A small segmentation model, trained from scratch: 90422 training examples.
Rows from block 4 of the encoder of a small segmentation model, named by matrix and row number. Rows with one number belong to one neuron. Each number is 128 + 24 x the weight over its row's rms, rounded and kept within 0 to 255. All counts start at 0.
After each neuron's rows are labels from the 100 images, of 14976, where the neuron reaches its highest value: "responds to" is what is common among them; "colour at peak" is the nearest of a few named colours to the mean colour under the peak. Only what is clearly more common there than usual is listed. The data: larger renderings of crowded toy scenes. In brackets: how many of the 100.
# fc1: MLP up (encoder.blocks.4.mlp.fc1.weight, 128x64), inputs 0-63
# fc2: MLP down (encoder.blocks.4.mlp.fc2.weight, 64x128, transposed), outputs 0-63

fc1.97 [185 119 103 130 169 128 146 100  97 149 131 100 109 147 108 140 144 116 159 112 141  96  96  78 156 154 141  78  93 164 142 137 119 110 124 156 137 120 106 117 135 131 126 117 144  93  88 130 128 153 166  90 131 147 113  97 162 135 122 110 127  95 110 142]
fc2.97 [119  88 145 108 164 123 103 135 120 117  90 136  90 126 137 114  92 127 152 130 117 116 129 151 138 119 160 149 159 110 171 105 114 133 147 105 115 112 152 115  94 139 125 104 131 150  98 135 121 174 159 169 169 108 117 140 137 143 196 114 132 127 106 180]
responds to: mushroom (31)
colour at peak: grey (40)

fc1.53 [140 131  99 132 149 134 160 113 112  84 128 176 152 154 152 134 157  55 111 131 110 111  96 170 122 136 146 143 119 151 132 172 118 102 119 114 138 147 126  65 119 140  89 115 124 145  96 119 119 105 115 134 129 136 141 131 133 124 105 140 141 102 184 121]
fc2.53 [114 147 115 104 186 151 111 127 134 137 155 151 136 160 104  80  91 136 141 139 156 124 127 122 111  72 140 139 115 157 114 101 153 154  98 155 135 105  91 132 148 121 139 143 139 114  83 107  93 115 107 167 126 140 140 116 141 140  81 111 174 143 140 137]
responds to: pink object (59)
colour at peak: green (33)

fc1.18 [151 144  98 136 118  85  74  97 135 156 117  87 141 127 129 162 113  99 146  81 149 120 164 136 132 116 110 153 130 143 141 148 165 125 163 119 174 146 158 142 125 101 132 135 100  94 102 110 114 153 109 150 163 119 143 142 151 136 103 105  85 152 134 109]
fc2.18 [114 139 109  84 176 146  83 116 152 101 153 172 101 130 114 107  88 183 170 149 144 137 121 137 113 116 107 158 118 136 133 112 148 154  96 140 114  87  92 132 128 130 168 123 122 128  97 113  94 118 113 146  97 134 151 121 129 134 121 108 173 140 132 150]
responds to: teal object (57)
colour at peak: brown (65)

fc1.9 [148 164 137 126 122 136 152 105 119 123 136 105 144 136 133 112 162 108 134 166 157 115 129 145 134 124 144 128 186 101  91 162 129 152  69  72 129 136 151 146 121 149 115 124 136  83 106 155 130 186 118 119 119 117 105 105  82 122 144 119 106  95 146 128]
fc2.9 [133 138 116  97 161 114  72 147 127 134 164 133 153  88 127 115  99 137 145 133 119 127 132 123 129 130 134 122 107 154 117 118 150 117 122 172 105 107 101 115 137  98 193 122 127 165  81 128 112 105 153 141 138 140 147 150 162 103 144 130 163 121 165  68]
responds to: umbrella (39)
colour at peak: grey (58)

fc1.34 [132 113 137 133 129 106 108 122 156 110  95 114 115 109 171 117 158 121 135 156 116 137 128 140  90 120 166  98 162 128 112 140 133 148 111 138 175  83 122 143 155 107 135  71 110 169 125  97 109  97 103 147 143 123 114 131  78 176 116 146 137 169 104 119]
fc2.34 [127 153 126 152 120 141 132 145 119 125 118 179  72 133 136 102 141 158 184  88 139 123 117 143 155 126  99 117  97 142 143 101 112  88 160 142 105 111 132 167 136  93 110 130 121 113 124 127 189 117 119 178 104 139 118 112 110 118 125 117 175 129 149 149]
responds to: light from behind the scene (72)
colour at peak: brown (78)

fc1.49 [173 124 166 152 155 135 143 127 131 108 141  77 134 156 102 123 107 190 121 101 131 129 128 113 134  80 115  59 134 143 130 145 125 136 126 133 124 150 155 118 108 145 126 118 151 127 153  79 111 125 121 121  85 103 111 150 165 110 145 126 126  85 146 147]
fc2.49 [109 147 114 115  84 127 117 112 158  67  88 136 148  74 117 143 106 141 138 158 101 117 115 153  83 142 139 145 130 139  97 114 120 156 117 120 111 143 133 159 135  99 160 121 157 108 134 153 149 166 131 132 143 146 143 104 119 159 113 101 127 153  75 161]
responds to: light from behind the scene (51)
colour at peak: grey (63)

fc1.78 [115 119  93 110 137 143 140 136  78 172 110 161 152  88 131 138 112 156 145  96 124 157 142  96 104  90 162 131 121 117 107 167 149  87  99 170 116 132 123 123 117 122  95 112 120 153 115 111 139 154  98 155 109  84 139 111 150 102 102 125 124  94 155 145]
fc2.78 [153 174 129 115 134 125  87 108 177  63 121 116 128 165 168 157 141 110 144 153 109  99 114 130 125 114  98 145 135 132 105  90 124 166 110 115 143 134 113 112 125 124 143 114 145 148 119 158 106 151 176 161 182 121 127 108  95 127 119 103 110 130 129 109]
responds to: light from behind the scene (53)
colour at peak: brown (74)

fc1.65 [141 139 134  96 152 112 135 136 118 112 191 149  89 128 120 108 140 144  98 127 151 101 120  82 149 130 163 148 148 157 138 112 151 134 131 112 149 149 131 151  90 115 138 163  90 131 165 115 108 109 140  99 142 133 179 144  98 110  92 142  79  96 134 112]
fc2.65 [176 144  84 119 119 123 112 119 108 167 101 153 112 152 144  98 139 206 140 125 139 117 116 146  98 112 112 154 131 100 139 138 110 135 113 113 119 160  98 131  86 135 145  99 124 145 161 129 117  96 197 143 146 146 108 132 109 145 129 130 103 104 137 128]
responds to: its colour: orange (29)
colour at peak: grey (50)

fc1.50 [128 152 131 151 111 166 132 148  98  78 120  95 156 128 162 138 122 146 149  75 120 148  84 132 132 135  96 112 116 163 127 157 112 133 116  96 136 113 110 159 131 148 147 114 126 162 114 169 153 108 101 126 124 163 119 151 163 162 149 141  85 125  91 150]
fc2.50 [113 147 158 131 137 124 106 149 154  95  86 138 121 115 160 135 125 104 117 127  96 128 117  89 153 146 152  82 130 101 112 132 198  89 141 126 102 147 119 146 134 155 134 106 128 171 147 154 132 143 102 158 143  92 124  78 102 118 135 129  79 133 144 135]
responds to: teal object (64)
colour at peak: brown (73)

fc1.4 [180 163 105 119 104  92 135 159 118 148 154 119 130 128 159 122 163 117 142 141 138 107 113 160 116 140  78 133 138 135 102 135 133 174 112 122 116 108 127 109 148 114 116 111 117 148 124 165  90 106 128 114 112 106 169 140  96 153  99 103  76 133  80  99]
fc2.4 [126 153  97 146 133 170 132  90  88  93 154 112 139 145 164 131 129 121 130 118 155 128 118 119 139 144 132 111  76 132 108 180 158 144 147 140 130 112 166 159 139 144 144 120 129 126 116  54 133 147 133 119  83 116  89 125 110 120 167 147 138 111 161 130]
responds to: light from behind the scene (53)
colour at peak: green (25)

fc1.42 [121 156  91 151 154 120 101 133 108 127 112  97 138 110 136 159 111  94 129 126 143 126 113 186 109 115  94  78 104 111  96 161 114 142 134 186 133 105 137 112 145 115 146 101 144 119 147 172 130 142 130 124 134 143  91  96 141 140 143 129 155 181 165 130]
fc2.42 [143 113 104 107 158 110 155 128  64 161 130 129 107 108 129 116 140 186 104 128 152 146 114 133 107 131 112 200 114  83 137 144 124 125 127 107 140 152 114 161 121 118 161 102 132 129 160 118 122  61 155 128 143 129 116 109 122 135 164 115 124 125 120 147]
responds to: teal object (68); its colour: teal (31)
colour at peak: brown (65)

fc1.71 [172 155 139 171 134 122 136 103 149 131 110 103 123 133 133 139 128 114 116 104 145 116 115  95 206 156 127  46 116 175 148 157 119 107 127 126 122 115 122 121  96 132 111 128 106 114 101 155 121 128 154 159 114 121 129 154 140 127 117 110 124 137  87 151]
fc2.71 [ 91  97 157 142 132 134 113 118  99 166 107 169 153 101 148 125  88 102 147 132  96 103  95 121 137 124 132 150 106 139 195 130 142 125 141  84 133 151 125 124 136 145 127 129 136 135 146 128 131 157  96  99 151 105 136 126 117  97 160 118  78 111 112 182]
responds to: yellow object (63)
colour at peak: yellow (28)

fc1.33 [ 91  98 154 141 141 126  99 144  94  74 136 124 117 134 118 150 137 133 140 129  97 141 150 138 160 105 127  96 113 133 114 137 184 171 161  93 126 156 140  94 125 126 117 119 109 162 177 101  81 141 126 121 151 175 136 144 145 114 135 129 152 148  95 133]
fc2.33 [119 148 135 153  96 106 124  93 106  95 146  86 139 124 140 154 130 164 124 173 136 125 124 143 158 149 176 139  72 173 124  94 103  82 102 123 124 137 141 134 128 115 128 128 135 134 142 123 149 142 131 141 118 126 120 115 176  57 136 160 135 124 105 135]
responds to: black object (74); its colour: black (35)
colour at peak: black (67)

fc1.45 [121 139 111 108 137 101 148 162 106 103 109 116 135 132 136 142  95 130 107  90 119 143 122  72 158 121  76 166 150 109 143 137 171 117  96 154 135 162  75 138 120 143 134 153  81 172 140 129 117 109 107 151 106 157 138 149 140 128 135 162 129 138 130 157]
fc2.45 [137 129 150 111 142 162 116 124 101  81 108  82 146 136 192 114 118 121 145 163 125 103 127 136 120 171 126 125 102 134 100 127 113 109  92 159 142 115 106 127 126 121 139 134 147 148 114 175 133 145 151 136 139  94 149 152  82 127 130 121 100 105 177  80]
responds to: teal object (62); its colour: teal (26)
colour at peak: brown (60)

fc1.11 [147 130 159 132  92 162 101  85 143 104 139 156 116 113 158  95 118 119 129 146 105 153 152 145  81 118 152 103 145 145 124 138 157 134 142 108 166 100 127 142 172 121 152 102  97 142 124 108 100  90 155 165 133 122 120 150  92 180 135 131 135 164 118 107]
fc2.11 [ 98 150 130 119 102 156 125 155 134 110 192 128  70 140 100 155 111  91 150 129 138 122 134  91 148 105  97 153 103 144 130 137 133 103 149 129 100 124 140 112 119 126 135 114  88 130 109 138 178 110 100 149 122 136 124 145 155  92 149 100 184 139 146 153]
responds to: light from behind the scene (69); umbrella (30)
colour at peak: brown (76)

fc1.40 [177 117 108 128 113 132 139 124 172 116 143 110 136 116 103 127 161 127  73 119 141 126 122 133 135 121 122 106 122 124 119 181 107 150 167 117 136  94 145 135 133 136  84 142 119 109 144 116 176  93 141 111 121 139 113  82 187 148 141 175 105 127 112  92]
fc2.40 [114  91 144  97 131 138 138 136 101 140 153 178 158 134  82 157 139 154 123 106 145 133  94 128 107 140  97 131 123 141 165 112 131 142 115 140 123 151 130 135 149 173 128 116 129 128 165 128 136 131  96  92  68 129 116  93  89 105 142 143  83 118 122 180]
responds to: orange object (63)
colour at peak: orange (33)

fc1.31 [124 116 159 154 150 125 127  95 156  82  95  98 127 124  93 122 175 172 102 120 103 119 113 116 181 107 114 125 121 154 132 154 139 154 131 106 124 133 139  89 135 110 115 168 108 145 151 131  71 131 119 147 105 157 109 143 152 113 130 125 155 174 105 139]
fc2.31 [144 133 114 138 104 110 127 104 113 158 108 121 112 109 126 195 104  80 160 130 103 140 112 123 139 157 171 138 129 142 120 120 156 123  98 118  93 143 117 128 120 135 101 134 116 139 166 148 155 118 166  87 126 132 109 106 181  77 108 137 114 139 131 178]
responds to: black object (76); its colour: black (41)
colour at peak: black (97)

fc1.94 [157 130 129 110 149  85 102 101 104  54 148 143 147 131 153 156 121 104 111 126 128 176  73 104 128 149 122 129 134 127 107 182 152 118 105 147 107 110 120 131 150  92 137 132 121 137 119 136 139 101 115 137 126 176 125 104 142 161 144 147  81 133 137 130]
fc2.94 [137 143 132 126 133 180 128 129 200 135 121 123 120 157 128 155 120 174 151 128 146  89 106 109  98 130 156  94 116 141  87 105 142 138 111 156 120 116  83 130 158 163  97  96  88 124 142 155 147 102 101 128  92 111 111 113 119 145 114 106 119 137 122 155]
responds to: teal object (59)
colour at peak: brown (69)

fc1.17 [105 141 142 180  89 112 100 108 158 130 140 108 132  70 134 113 130  93 123 111 112 147 104 104 173 120 110 164 131 143 121 152  87  77 148  93 113 105 131 109 115 153 126 105 144  98 180 133  99 110 124 133 139 133 118 110 116 146 109 134 133 161 148  97]
fc2.17 [148  99 117 116 160 113 138 106 109 105 157 126 157 148 118 125  96 128  97 101 141 157 136 160 128 140  86  82 136  97 186 134 145 176 106 111 114 117 147 123 155 102 130 169 134  98 135 133 174 158 112 134  89 135 157 111 122  93 122 165 118 124 117 127]
responds to: its colour: orange (31); its colour: yellow (28)
colour at peak: orange (41); yellow (33)